config.yaml
decoder_upsampling: "nearest_conv"
optimizer: "muon"
nesterov: true
weight_decay: 0.005
Rows from block 14 of the encoder, named by matrix and row number. Rows with one number belong to one channel. Each number is 500 + 50 x the weight over its row's rms, rounded and kept within 0 to 999. All counts start at 0. Numbers have three digits each. After the name is the row's rms in percent of the matrix's.
# convs0: first 3x3 conv (encoder.blocks.14.convs.0.weight, 160x160x3x3), inputs 64-79, a 3x3 kernel for each
# convs1: second 3x3 conv (encoder.blocks.14.convs.1.weight, 160x160x3x3, transposed), outputs 64-79, a 3x3 kernel for each
convs0.4 098:464496472498482533494576433531537488564554485404507574459527568443541420424432518500500355572425453531498471565460505488517434521488522476421438409375592573562535458538453609476507496449432531524540592544536482491487518504523533449570528538516542457432553502462472524531514549538486525507509435534502445463465424563517466492437535494532520549551463496466442545477532612523489512511508525504478521526575519484421485472460521598521479
convs1.4 098:468488564524508541510468482506453456504519483520536523508558516541500439538489454428446411449436413408473543555511507495578486514517450523444462470558563576466477506462487491383579527502539477496492532588449413459439464471537545383468440453547498490481519406501511506456538446459565455581562476624473503513425440494472593522520458492457574491455506499564548549497505478483475496514439556456427462388543523581508509513590515543538525
convs0.5 100:530391518566469445435443492501512504422503546522486555457492480494503536517489549442471509507386481518455550468512504510572479462476521542512439533378510443510569494573525424490532384408444493522495485540527407403439527554511475563450515491524469401518479477481505536519433453514445560487541424476482480487541522499541509518544506513507431542533558453479537615503465488438495510458564562459527535587516461481587553567441530519595518
convs1.5 099:520530623488509577435476551474512468554498498426556575521543474516527438563543479382533500489524474548548486528439460553519431484476433559638600482513523538486466575513514498441504447511474495550541382456434412412427493552491442518545491588604484572509540513543475413425526483422489514523476465461568479491449528486535558513462539515572503530562462491467577551549499513635437563493539612456535649555430520587410496535461433546530554
convs0.6 101:527509600500473477401508494555594465538531513571553441474619460518527485469387469492478546403450527385498423500490494504579590469607515533475490625531615493542442491493405476510547554447495441433459544522484453509508488561519490506466458554490525547441486536531510501513486542465467445522488523523530508630475448456465540526507471478491520467590516567445522471454503539491542470482581508451500468394460511435463505427525463504431501
convs1.6 108:542535540430472549433473423472409442481480501488463528519508532444572564536463519524478464549429554525431528497541543440463414534576491461522522436481452465559554478533498479523434546478344514469564485524483523429513445529490552475489577486535457381490469469459516598569505543572470409349470528484536514599580559566455510579393490483489515454451544512533499472473522464585500474536557398552526425539549472486503488462387436504485452
convs0.7 102:494487447506470505573537502549441540433507471568495510508428427482393519459392442448518532485503517529468465552548530598574519676426596532528431523440555634464439518516507429489486524474535509485509493486486508506495503405598513444478525552480512483553469465550506601511464466548371534500501533462533552546492500515555476523420563628559512496439545606428541581510558500522504523489575520536483530532428491466471469537558470471463469
convs1.7 102:536561511525448549471448581389536483541557534547451543491479484464452468486483521470539491612598563524613552537492565522468454462427591519547585544510512485525547497526492504479607452524574536565486464507472548387390567543507448479387526470493582424398433498519421464504539473430496532605524517406419418490562573570522428528413407471430451503530522488535526509453507579454497504507476547446447611488466580622503549469413405510504536
convs0.8 100:451544402571458517527603457530412534535556487492468501552529475525424532503586499516449523477461524604448493542542473473494513522446572541524518541492496491438439546559475473435549597566485491459532474512501435631506465414471508420548497581422470582530518557461489483555445525561564406525481551516475503526563474531506551502486482544550426512455607462565545506532485473496555600542456534533529526562587433428451532521442491481476558
convs1.8 096:466464506504460508483504468464502478498523563456465476456459409503554504478485539520558607502572459562543440547509474483492544417498483476590546548573591596594553454611538526483507412506417489522542564487472482451455514507525540436468455518528481528549554593513506598509524460480592507511464480460394411466491480438458511482510543466501499493467497549480523414469559552445554528497484467417526529535567533486604497489563510633517513
convs0.9 100:528545603510474565473583453515558509475547516595554544565513451536507407506534407512385461395477409459542477457533491491494535536554496445449512522576546559486486481555487509485478538503538492511426456516392537481515458452466478448509496462496512515524512458392482522491530490443554553424487504557579451584545523534443583468434509318503466468454448454431541512463442557375460525547484481512513501419492512499500476572473478441363508
convs1.9 102:474523511504453586586497564423539570392554484480533447482549547561521501470452436492475454514441478573593601508500592518539507499470424521485517508689527585546458478535495594492519464447462549511489505397472518509549541479527532504475418493540539525525602567536565627531497452453483444590472478453519428516542482512511454506566433469371436449476463492521393443423508534478533439500522502418424521507511469453463496416437537482512584
convs0.10 098:577530524486514459468430518482561521438527576437490553570434480499518634455457483530520482447505516576428391499509499424508583426426511502566437615478579486453478420572517521503473511426397565458447485502422517531483436511379529489472477473499461483361429457499442502582505396491432481414519444496499508434458452597431344471516462568454500460529514522499491399493562386517575499544446432409498574519448525541453504532497507485563502
convs1.10 099:525535503471525466600468483544496452520496512479552550502440499438503548564602513494524547579467405544551578460436464518495513460534478469429453468388469543432459471509496462511521474567580445427459477547515453514544478448548476474538578445455561520536487509456431609451548542459421545487550450422576618597494484490474510458512507515533485524530543505544459463389538486494480495522435392552582429507517471625520507522474533509471462
convs0.11 101:450545496537474520508490449491471524442472507476410477470515465455460455473468469475520546530449566518539454554557469540506610516547451492520439494383685545588542521540587566543529468502523572562510543534437541467581414483464436465388524532465448507534473560546429498447513579510490431440533537588512537469545484559495492594488479439576670576475579522564533573574536546565539457499496474478461461518532507534414500535446551494512503
convs1.11 098:453559591433578550576576527512601468507577492446510391496542506532493537568547566575434374572438435510562511537583532505510464531449535605549447500527547471491503551517538514469619497437475515499572432465583480434414554537445542649597578561564493461428517438441402325428473504612463500467485506525573469505535519498499465452489574521567476542499585483553486446586474465506593499535511464468508638495457547517521446483589494607407494
convs0.12 100:495464494499517491478484464513515499508475518396493483511468594516405435488431440429478441487543397534469469382520566458426417587504490566517502532472503544487495461509508424468481449529447474474532467555549545650556557514502513441450504544479566547557500543550476543545478461484470459475416457443549445560465454505473405519433481471540520476500546479496346465487475482600448532511501551499535606464519477445477501506497421480513480
convs1.12 102:615488511433546443502506470535555468608567448507556437491423527490498436473420409495496525510417533479548493412533523417512514441486535468491488488519435511511429504493493605420527510502421472550447576527509543480515495511527497542508517422469446403531463561574492559541589504562571460420484448540478459581516466509468495479490495532487517528480458468522600513560437431568526513415422487440462552491459546515489516540475520530477468
convs0.13 100:501525505539496630423544560547440481525456479573470425478491507523458527424466526473440488476567503477619562552430513517477471489468465481431470545544515446460519538517499455458542515465519534473430483520483531497556530546499500459460450460496510506440531517567455495464473465501525469520568528526527445541493516518451520494574479394627504636547540424532473537575578496479496484446537503495467470481509495485508586531553649501499455
convs1.13 096:564531529495428508554567494469505421458494446519525478451527434477468541509510491519509473546516475549582533497652536365576586450571575494543511547543456559579529589474443520484542476494482575508628479516498463494471502471460489548478528527527513558507547512561537508481460559480472441452474536503478542530493490479594546552417522466430447462555579478483489489524506525552546468482534514448489608401456621587537529574485526467489525
convs0.14 098:463532479545503581544501506479568457434474536522515492508538575480507463619510503572496482513501590494565549517555485546458568441517477475526596405479511420496500496409451551491471539487539478492477533524510523414608488474384558471449446489489543480491507457563499492499471475510477555588561526460508578454529504537456441483455492494515560478428465451614432531488477500522487518547566531594591564472531512407493378365576454492466521
convs1.14 092:564401382578539534597484492441480493497537439582551448458495540422532423504520522463494502538517493507480539575527541488463598612493507525511458489481423429494526496418417499460467506479542473634505451565469495469461598459438487514464563548547522482477544519531488526551498509490593483538460474500463460546602506511587467505486531471445443506426592519553469533535589436478552538488533541597508564499525585545457452600465461504435553
convs0.15 099:546499444514422374460453452488528431465551564487504510516436506490593483541446451605538606497438538477462538494463529448523402491585509596488456386452532543512467431532485440457500548532448466437483447449382578541488552619586470448344480536496500514513498436511513469515459474463510472435474447493529436495480476419471511492443529593532453416442519570593510465501523556499477559500555539442489411490503501650516472448535481447465489
convs1.15 102:550527491448536531391519553502560456542525501494595414511571493630559508460515500484442504540514504532498448492534489406454538558538531407444468442514463475517575582555514423464519497573405456541541481519444463451485444575492454390382470448491529511514456496470459464570435456431403437542477529505502532565476408515441450436493607490557507561490432445493469510493556480541588471543435431530463474519470495533486575520504532485556526
convs0.16 101:497462596412503538510600475478522448536547536501620378474428471460485676507486447399376551500626469467479470456506442446487502498483551530539461512511552533419563491519446457515490494454510517482513411394518586501508559516521568454502517596488558524454466514492474430507462534465440469563489463446553533562506443492496451563409560415452478488529528524546459558493489434445470426507563465535497530432573495454471465433384556462504546
convs1.16 103:507446539494551476491479527512484411451441434508527520504490447557507537464411477495676505494511476411466492489484582506532460535545577533580464511525479492484458497592451537460470588486542494561451537438406460445442580542533499543432479641523514466468505503461486481491524475449468489544479544490534518508543498461491551469485532464500485528417504515532577497517587528552498536548452522424562520516470520535498567594489424490497479
convs0.17 101:584651459631499439513543475518521603499479452467478594567566587508434488537467496588524523458406491434473441483477443490379373476479527474496489523493493497550502504487517392586490482446460616469627388472513439452484362576553505582466486517535518504520539520536486520541511598542471515454468526508474551505464536509565495452563424594440429508524475545480540543417481610521475449435470601508446513453442477438423501606506465550528564
convs1.17 100:495588566435503428492467525518522462477506499537464472493480541596612587526506553565517551546358565556468457499546566573458493511634519494465579529513551589537524507438489530486529511458569453464488557450479446489406451516535407553547480404475515581480513519449522464539588485401408520425382553552531496468465516517427439512561455434525397538516432521452508422477484505522524423576473477578511487518510445462507527568568499419568559
convs0.18 101:491466513464486503510550433537574397494485512418542542482352513494440476496491491419480505456336458509358528516516470484494501448459555530559538505541477515559637548633562543442463423595547608505527523514475480422391549442525435481453528449558523524557441503513447505459496436420513459553559472461512492499496587461546441516544498459496505621425454504531555538468513488581470502527469485524564508517461559416488485500556571561486490
convs1.18 104:422539499502465577527480619501505514553508514460552493510472511533580463586491515591466508473502530394551566483573503545454543526512520526454507509545494476493527357557550569487521586575436547559552431492524503522556469514425482465547571534487437523466457479387526573509531418455524575501524515510549525518510506503524498498484445542508548548589583481477472425506496466544541575529462509463512506447507479452517516442470507430505469
convs0.19 101:511546464523523479486499484489447532448441471446473584471501532548578531572428467532491405405415420529457502507510499495521483468504559431530446495492565443508538476518534533557474639534567494479523469389444518567542425609465502451539479492593528519482489451544488550517565404627560444376444501442477465481483597480495573468467520486579518547484480519520618432494596493502562489515491418522425514542490499499520363467508570427487464
convs1.19 103:570511457454530465466471475551525513607583497510500548462524534541537509517509540554464551542486616558484541551406551524453526553553607481507414499526382545475490460594498475511528601492542490487459456429489465456523487480447549487467565626538409519491462437519463493554526448474506481521547513548597560481530466502497470473442495507488533556582474629443462499398451503438482475500513490451494523468482533463495534578479498589523499
convs0.20 100:444493411516484494504515492550441576443465537519482444423490504473441498466467511519509590469451491508528511641490505420573480433545400557543583516547479496469437675479512424426508484598446549646481484439433517499574445455589541504454557487521472493438545359446554446519517563511475505490469445460549500517461493465430534493417542418423456499448411468490473511448495448504535496446498457448482511567526497507482492489554512502488491
convs1.20 094:538512556460487479434491571534568548568491606456514565533514535584523559604554530548533515504563501506621567464466474467544540556502510516591524504574440519501468451445494448607534517590472474428518508476537450556576516519498458436470374472463483469506499461644583459562528470550524550461511512598503541577428476433474438354477457430458486420457386386478437480396497467505443551500522477463602491471497527469552515459440534550434493
convs0.21 101:539500495454484506469488576463501555459540582446491470473478554472463567496474579564486506465448451527561541441483443466458596422523480505438453528485520465593413451547518500477553461458396468574666479487492560551531454480581548445515491456602447453413428418538478523402484417528475549495417542440513442452433377483537498511411445497412494515554593588560466531459485425536410410484535593503518560534565645490570602522543422538536526
convs1.21 096:510486539507500387514591603472527487600453445497502456560494558455480457468506514469518487463516424611466509545552512458506446424460514581481541489518505418462448512479527451441457472497440454501522493586435534510445532522519470450493505428542587471504481488446531566463507410408536495511498430602527556488460534477428557529482573541507431535444447533520486481542483542559530460444436476507512455507470517459620475587543462512466506
convs0.22 099:471485418470471534556519486516530528452535488547503591473452569467417504445450353501445402412454499549487449476569503500464405517502483492517525404481486481517551530467534500519494529518521466523503512510423563507440474485533492367489487533581502499520464518522508494500550564524519518402435567442459424468391458547509530476482400446496551467497594514448423451354472537563492456512459510559518505471496468574554421474504498453460530
convs1.22 101:562526465564436462474446482510512417538465519581515506490575538536454470505482487487434432473394495471485474506490472486527467517453500463542451498461499489434435526459515541542531521496495439461530579507525596477559514546413561441421501451524450537526527442559484398446531510534541410559523409543519493448545521538575604519448498534611488537528479596524528459472485527518481405422408494470381521487494600524498457514427363555582556
convs0.23 100:475519502612521492503461528540556452451521428542543490569519422593525485503571513529500431489449471425447518473472524400495514477453542474552623469457474436512493646453580489468598487581474468490450523455499495529441476580487563575586462560423466528522407488489492457616590593435480492465633512428536495475491459497472448417490511524396472534573448452580600506488465507429489455430466372476585433471544444491479472546486517460517465
convs1.23 102:541456501545462484383471555528498595565579529473551530473539478554436483479495543484453451474507544476559531506504494491511541500478467368533483497586583486558577527511507496526480533539467518472527443452421420508486465487426498437361461478471594468498523558503507484505497457470526540447572492600522476534429518404570555521478556524514615514535545533536409573464461473452500452404572487437493424506535455508428424448490491499458545
convs0.24 099:483538423523428567493447486528513458478478568549452448428397523478585586435448524501484545493514450548415503515470478513437519514547409573525393505464428486499472528606529411374540488555454453399533481617499433496498418458584501550369510511448459501478539553447507459523514465513500487527421503467429580466483519508538498456440436570588407534513607464530428416431542361425429599493509506498429461520405466469472511459523484396502448
convs1.24 095:435537546566462538549496462582564527540448485478608436471499493548530548492564493579604534502525514467498503504472512544525571578591550536496412543459487464546535519519487538645492530552522494504507591583555529547502514451448461469504510428443491521438462446547499495525424399532418430592498603554490495498478479439440485491606530542501460596459557528526418451439487578506556532405384520548445386538471470528462481553505563569452520
convs0.25 101:450437524473482432505580422429483457477528544423486549368569583431537472577523484488474498478493424506413445539497434585569466553497611561524477525505590482536487474538474516468499547449508382526434444563521506547498407428545434518481484541455461599469484501531488493507425485476448543435549484506521497494526499390489498586459441511521467517457490523482494396524479477469600525561413497471523443432398593583390463481471447485487457
convs1.25 102:447489455472511466537556535450470467457522475516588475520435547524560509442468546453494466518400441413419529461513501496566492563475448454526463468517500457611552489652484487474441511463503496532487585510430485548514529444499524447475518473498364461459485631473570618526459445558487476518443527454396456522542503481452456513436569382490427443459477479468529439476396519501520450469563462480563509466552558442484504476448619534491592
convs0.26 101:500514448498473433491538463543450388476525430490485536505434455519504586500517487522514540546515515497410461473536629508513414432465444529507472513450461529511582499508573494475489481435451450487510457432548506506473524472459486482522457465492526506514449456466537554494455421455515501484555543560569483505522496473460518505520523468531563515476442531603462495560471563527517516511512567524639518598563473572594550443482487485503475
convs1.26 099:398484511530377442530461496553570510473493501517521402505574482418503453462561498421537527471483501632498483532523568437502484576524501545483505560517461470495520502553533391545529491600521507484486479542383606522533483484499542522387472536625504495518384441488538501401537501512481515442446475475525459477457467489557575466444452609477435488457428505466461559523495388531520437461475531530430473513570533539543502581467519603545596
convs0.27 100:462580483514449534560538450368558548474515449364522590481457529493413468489517519441593411490470457548494499461546507557572469560562548504490418494552487552553483472464481607510461469444504572401454497510577441454529508485398491522464511562476501472470515528538468478508458497506479468539521389539462547492500537536517455444536505576545416598570468490486626402486520485477494431455487520504485505508466499402476493546516558432480542
convs1.27 097:400511447468449522441462546513468464488575519426453440501512451481507448464561568537466486538488516511503502525417458505463557524426475466505428486445456527398520461521566459505488471564516559511470490458495472473508517465657446615494464549538454524518454551502522529484531497545509494538489419471418492507422481442513466572507515538514482471487464504476533524507552440567494518449486484528544507536464423463440493448467512572504539
convs0.28 103:476418544424587544533509472555587479587525433466519555479532473545438471485533528513550492526508489494397448518472453571598606602519479409560524434513406538555507530547451592498451460394546517512509504487589491498507401532499400439569523534499443526570502498523421546470499548561523406578466552478500497568459521506507603538458518556519456513453601477546460391566500541518482488414486522519519608449473541501430459613460503530543539
convs1.28 105:502550495466521482464515545467576507486438412518483562553528445523491552387465567543488535482580467506550413492465422520533512512485534464446555495500587499451460601480418490691586363512435394490422575550474532502479503513487464431488457413492487530468481408496396495657511405483460371425430516474440475567441511533452474507550481509375496499464540509405522501489469637594531542464421547476531505547541412600476513531481437504527611
convs0.29 100:506540465580480533459543581527445484490490565503448524485469412607450516500469521482563438526482474440538526530476532485650388507514422447622568488568440441615525524504497401554429424386508596460455519456431482520451575517516466482522541463590509487444515456478479474487481530477541515519594495550420503457454578518573535522448523474510550458463376585527520512530463546528421481495447427616505485530442520471541529545505578635385492
convs1.29 099:383501547373490572401451442531443479536487493552532520504541578518532503545469457492581446506533497461517450537538421557553461492516494558476491578519474493483420516373451527494436503514531486423535534414476491504547527488474549581515529605504505537538549385560486417484553530545549543491488519542563520485486519550540506545470459489521531542586489492435430447499407497547439498463376558514456591435421452510565506470544443583458560
convs0.30 101:488443401521470436506493545531501447446424537602591465530506394614528488587490485519339445554493462493447477520504487472448535546571533449453517550521416476536586492460528507489539560561554487511419449536570528494432414460379536581511487470457511481480493445434515501451485470457441470585480484433542546475524483448454433535546544599413500484492466500516455441492557448436427586481516448493535455544413495519563571478519554494411530
convs1.30 095:508476524588425576531553463444595549555473549434535552469421513526474494534444524522511541444595502544443447514492577403514579441506490512412498575528519538530472433568521545601486558450554536539510529539475465631472528490475493428549559520432453460523455437555478535487510553495566595489500502510553478486463475494531502435516557491470495461513525512520460490530394495472481444559530566408457557507545483543473467506432519544351468
convs0.31 098:496441549527492370415480512511462502452481493489489581464449535583544531372515517600585447500502539458534455551550482543503502519480553556586440514517536476499463489499490498491466544469558501523514549510520576448532479523497481392484482531474482506496517541515508415534379512576545521595443536578457493504536452456442568544512499563439484426483553431503462543479391491518480501435428402511537436394532452404566461499544498505452427
convs1.31 099:479420320492386488390465384533557474563551524539519520462534589470637605463511494500552505520521521583461597475485504562481508514555468493478448522409407572493501574497479535562520498479544487472502561432426565508563435464461528488559447558443533497593502558539537542511566613528507558586461580514536541477520524509456410530535646489495501479545479463409498511507471478546447407496526520501583454506476522442598492459506500417427484
convs0.32 102:532488522469515601538450421491550536503448472534469450621600485484436536482400476546519399568486513530556389468437554649522455573494543484518469480478459470518500574462506503495502634573544440577470513544445455452504542533475500474450491494506481525525568471461460505529509539510420487440464448419411449538481544571591479496417532521528458456454608530526474585421547597545617498508506473477437504502509501483490449546548516461465556
convs1.32 103:557470523655526453521468437595485450524423461536485457480525523543487540527515402495474483489495549480494429551476421506420470450417513386444406437468446511563460496473534474449517547555463477476476479469559551469457548593544474511500476392495451514419517511389478457501541475458486472441546398498486539466488570485484495457513603476463524584495547577504428522437486501476578517512534582501514472574541579488491491418539444511486429
convs0.33 101:534475543589499528518512516495449428526510513544444421532509500498584373540466499522424447457472559511437539534506524431557457521418526501431510478478425475407493559516536398491486405472469553468520394574474441430531542418595531504525452534487462547541467508475456456544494506453511468426491519509486464476453499511486499523451428407543521508387505423491394449438438519461438554485463550504518491467491600519526464613513536500516518
convs1.33 105:485482505483547494539485458436524430384423524464508467555485484594469593441421461499526457520513514489494523433383467541464588525525562505562402514545508496470480548469438476491514516484469440496545516532513506553516542509410492556516567610527490423418552477506529432444529518506472553387478505656506463439485531567505454537513606493460463486488528463503514549529485473456454473523601550498546500455480618489457456476432482509474473
convs0.34 101:527437418522495446505476555452473553495479541458465535462548616443636485481443511536492441508438401513484387397601540533516583527494526599588588500419531504423503428507512429433542527490512471471421474554550482459454463510506575449563427468488541559490436527528487507394411533490540491470401460445473486517499515571506533479487483513462398482599609537596482423521534397514591516487536601530477451517495499480568508515443458500421542
convs1.34 096:489578488480472522461571453475399481459477507506398508482451445516479419439483531512443365483491463434512482538456409476653569441432486475467419520456502497403411475439459489416489495566480503528501494457497554530552502499576488515574479430580473524457541428483530439446571419596416553407559411402423482499586452586533549562508541573502514554539576498507463498553561627494454570488577477408477513453475584417534560512413450620519449
convs0.35 100:456501484544533501470448482534422525431502519499500473512591516438562514468390595486514475515392513513611499524543505545539547494500504403540453520481493519519481517462472511515504421490454488499520436406504492386435406486446431465537512502433562450550462550502570508481542567528503459563583556462562520512580447483558525434506521506468520442444434567503509472544409454475443503489548416470435537484571524531536518473412548625470536
convs1.35 103:458513520420406562481543489460600510437474457518479570538521525472439668467443488535412554485452531552573535459439501499497489523444534418562481516578576492537488459447488578458494507495470431462428575547483558495481530489556563508531408435427478585579483553537452479499481463473504368536504525426478521512473551497425570459404566474460439478513437483577480444531417567447550479578441377549537490531514529467502487484533516453611456
convs0.36 100:522474555564408494506439452525462513437597503490542519449475457613519492462441499502495487537465524520464496600550532466475535543577528493488422465458497513568502415451458513525474501629574419490477458629499443487380435479516456548517481476495498529461455465459517475467491531406451577484535418458481525477472519463526456385579572465515495545453469384454479557490491469600465534510435507497416503495498537515500523530520626485565508
convs1.36 104:408390446507459483532501419541543554432547557403573492498441405490509492465559491519508529433449495427548498517478492569451577471560575533473488538573540512505483470562526509481449533506450570502533476575496482494561521538500561512472476489435495444547498538470497573461512481562392509574519466521500470464495497516514510467406430366413434502505516550523512462467514604461523513529465414495365406568595512493525516461486626558435492
convs0.37 099:583569503481423474485516475513487488505561474488465615515509482479511561529548509529526535503485573523551543518515543505512412492504520476564589590562456469468405467460504487526506455445561457554521440448505424566520502408448511505512526526505505505484571493562517472533571520495461544520489538556508516489512640495511465548532537517493502621471483589437514446488471550497537477545448531513583468551457473590522529414572538517578477
convs1.37 096:449478537426477501548534499503469376428517552486496536482505579442570561432489544594457501545555445437515485540495484491536491471591439455559489365603501459553455505370582471467541516537459494519493489428510520500466503497567407511555462569403518465542399437492494455410535496588627516415471637628527539582501510524524420465511493525532402512453477496453472383468472488528492367441552505482470418543478467539486470544474562559416531
convs0.38 098:507570481524473531526567440444505483361486460400477462505517459522502483400504447529438466468518513472649561453463537478516413487534504565570568463515537538498442408514498541492486487487480478548485422552471504539441502581467489549559506520514571448436465447581460542531437510469509508566507569470497533480496535564543581473412564479385477552496466545424449544583583475528519511512431420463501422454613492428473623495533464583451496
convs1.38 101:462463514578582471514599408461452509540531531512522585430453552503481486451498544529548533548428495383482384477489646405593544413462516441429449423462486531475496446466501461440517528518500566486591535536458443521549522414507473425429479450448520476495542482421559455503419521542479515500439474554496443397476465515438450488470496482454610555598507572517463527514481498530615591535536499539525398545562467525383527607547444562591471
convs0.39 100:538493516467518463510549386458514485421539521478481541566572519545502427534518418509463470561493288501507381512429405437581515502443498547562484469414480477501468468510423502544442481474556562528461571481533507509544492484508440581424550599376494514540477486513511538499562440504370489481496504433542487473501482482532578483430496529490462461500613478481537482618557547501487578514458470496508447505539504474432486544461541490542493
convs1.39 098:586528484485466594477508525529581461495450502467441506496415492453533640550545497504533453506517537527490444452481454498445440511557534474552541548527496543447418560474497513445554495586502484422457449379532490456486478495560534525540509534511478504449482441402516496562470480510400443565446488409491550446519602481519511548498524417399521471466467621487470462459489568468504582435529500456478414587476419506547488534588432521454438
convs0.40 100:464485390438577460454503529521485420600423479445465467523479403508483386415502589445501482557414502470575533449469446515449507426491421404518504485468468487518607439434427530492476484536529553513614452492529486467522475453487479542479500506548509504497511527539550508546577474556413552502453510428491522450505454421551492478488522519465469417501559461540509497527535546479464494472503481484502420506507518433493494543583439559571487
convs1.40 101:454354559471497553423453527493540491426532537398462538601473516524485485465590500456498449538539402537521394495449435496554440474466475521486508552560495432531472524489472399522557463443485504474431434521468491448392503526513472613550466467516448443532427455563470495574551449493515532488480474480561578509521538549490545487444586525559515512458558512505536530520449570471527419474529540465590558437529579509556458447535496473369479
convs0.41 101:491532524425458426507515524494483438463593576521482504464518434475511500474545536493420433501571477636539514580517497453514508581544581526504510431471522563524480530479519379520485461542555507455463516432487490421589553499505527523409441379485487468520501598527480453515442533505484505508480436514438482508530523501537499518497408527512472473532524459512439500521524487604579416358439523462467544441524626509504558578605398475616478
convs1.41 106:495606489419538548507499434499530523456646504544475519578500463522393443439367485391389453390457454422522483511524524467541500539486461412494502449525513512491510486534508554565463427524447563541530512484623532481506475421528499401413439448451526460495474517471546495521496482471501616508562481500402495536412488513495523524511420598502453383511572492494454484538413448577493535494455500542415575541590571520453486500506452474572480
convs0.42 100:472560474555513431585489520450414434595570518561468514554457532474496484529468499509483430427472489490405491493565546539481594554501526528564578596470526533461564555482520474478451526482535488541521521462528473535474537506545495597409469464560464493512439477442502389502436542522517548439528508451558542564491414511520482536460453533431447522470528516564548458467434543510563535487450553464560465398472498486353548480504595446516516
convs1.42 103:397507452477493529524546507504519500425521494504495545586568462456452502463550446445541421485442581473456484469482490449510482462433392522477627514452567469560501514458592470468543500463533502657501474496558568483531477433544469482421499443480476515448528526518585459517585506456552514416533405386475429499494510556522476468436433393469581445524548486445579447514543472441537479488416435503472491517549537518494564432466527541496495
convs0.43 101:510428486526515528399523561500507541586518498601551470536511559600470517508512449530491523472583536532565535497451426501497478550590459513441482474417510480515499529576571431448454513565407385524528494505494481532514510498480505476529477451487503549425551492494483512517463458564504590522459456472507496496581520502532486545546462557495546512534548463503592511489499519514528433529559526468461480440344410504469542458512564457508524
convs1.43 100:496548452412510471500465485492596477450596487504482501476492498423485500530624489431548394476510555501560470498540535425570512548541575439544579512541558480478517597426553467597474519567563493613536537515534415458545540532485544573582579515562511499502548524487534488512462471511501464543410488475541592530459534495506552468528501489533478434504474540527610548550543494492534520476446542475573578519514385549471465402380516488457466
convs0.44 098:511528576459453496474475451459478461519475486493421547500568500442530463453485443510585371493537581428484523502540489514492473454519564498526429437462387433451525535428480602551435568452493570479549458561509547554577506540573484547539499472474557466504488549509448428507550518555496350536507525409556424562502467519469565459553522542449483437535474504487506394548495407529510459494500456531522552550499496564552484563642533507505483
convs1.44 098:542455513573514619554594570545409412608560527478508478442492519490454510507442509549502490537494438553451483465518495535428474446476465500515449437525469512531498431509430553535549596484452529453544549570543561498518534560558465423498506526533482528445508521603502500539554388563488370538570459415475445486575478561446474443455523407404473395556476555469559538430489389454503566534446477495490464456572614552495509474392524555558531
convs0.45 101:517478413471430511520504520476559486432506415497460502459487411492456576493505421474435536378535570429566446558502557567529482493466494476482462471519560505491513497558427524457437530444534481507483439489517494539464484529542431592535525534477543487360582413448627444437546520481497598405559457483529563497502481561463472498441550515484579430450478622425516513451487537506479579521407546429490485504558495405426532467431496452497545
convs1.45 111:427484466403513567330523465477521511548484482465424560472516466537478476525521483559445395476478472493497453413488560559486488468522447458487548568604607574565597460458506435406539452566485470445446501495494547498502497436450459439441520550507558532573475503586371475543485512442431572503452505488432491423533432508532526524512515515523567451575466481556441452510535435467492494518476495500521526486549507451532559531490597513411486
convs0.46 101:501461542588581513438431531516429548503522539487452456538574561519528500521493519464479467617504431524516508492492469605492572506444515485547515459423521517425558501462478404530549443452490569439486486458495479458457563427518470427460464493529513437500542500497438481486504519570514486497475502555536479552455528459452501509519352454431603499531435538467597496466499493515520532556501450483490433569412448461421526560545475497492474
convs1.46 101:480409503469383501515474518483485517377466547560572437504549462471443474531566538607562497490551488452440564576555450526504558496568552540578487534448492490493464509441543523528554472481503507368562511489404459532423482411483539460520633515491500492519516484489551507397433493475366489488492438482476460517522570555574580470531460426502510483526503591468474493535444440573480512463539487528490502553493451482508471475473441482501528
convs0.47 101:487508534445496441529487559515350491531513532470582565473443438456514440373454478472540572499500534464529454513508408457565427526419513439606511529467525601499523510508500577560549451433509540536373574431525391527476567496494573452535492530532488451481487384521507399392455460441424500476428565410551483556477557466585417581559492438524432605452465534479497516533434495506431532492410516477400463581513480516462504447612380520539526
convs1.47 101:505489515423462561519452531455478538462559581641472535487481494523563503472468470452596421526455486546596531540503410579557469570516485529494498488512450473415429545504506502392538452510486460442461526523473503532544467507443516534461566480440486478505525488597477461530576499577571403566516498607513404464542512493573497463561543494548579485538525475458563460447420551499437533534504554462498544468449597531471544505476467487465511
convs0.48 099:458513493463437591453441551513479505495523530537476471423502535439424586484516596529519523472459509498501543488512565457494568453544534483438463527523508536399482502537531422518515468434453503472543469491515401557553487555468452556537508466510577495571492458471484512475493425502591440523486421554490470458437491531493587552435559448472509470511490513445537368466540409490530489432437498521523473518497491545523557557474476596495427
convs1.48 103:504513507557394529453493457531480550408503498472408412479463398448549464485532460494501455410521600520489533536537408605549461529520519484549551627576638500570497448384468508464396442559570515477497497606612522526439510514520554609386468570459555596489597431520508374464429498596374459547574565555568482432548489433542470523512426545483572523464518576502520542517433457548414462572614583562511490421486565475528560490527529533476466
convs0.49 100:471449540511581463490485524497538524544469515503463491507412441481504478477515499421507502446599528480451546510515533458474505463562428446545505486450493474526409533424414507487506515462399467522565430456517475515600442547560478520507532513568581444512524559457507490485459483510447429467549515517513484465533565510491579527516345475507554566398464530532555530527527621397485600432438447496500471490479463512469525519539463428482469
convs1.49 100:534579567550525483463535491476386510472560573534546545521468567486573524432471459518411377527516471589476500498514475519492441425357456607502597505451501498477500521446519534523432545448508440488500538529508435402550481602494563540559602615522508497447482421498427451484487486453498399459504531498482473521518504513595592560495505533496511519539497587611535463509518454449452517564497493539564499447536530496487538513424537422488462
convs0.50 102:544507447489451469496507442449484556521500520531385392487479510535497486522542503466486533526485500526490524535424444479492487568478442532529495502544560493464402564572467445491608557570572514453449514570422463508479532465535522408340470590442497426359532544473481506481549502513509560482500565573461474533461440461400522504548521520433518478488410510513435596444547562557474457506613637535525471508510528567448549431517508444481447
convs1.50 100:527537440513560549510462470543517443537493503437523520471506516501504443476467424507565451584480537452423518512514524530552464485466490505506407455435429478473537501526517512492462430410472480452441484459494533532462540536567508510578510517572525475480480459530490507532558469436593576601511525578551533555531500498500561506471578460544493492493458402584565519462393479588571499528509453412427503500409454487538508463505466528521442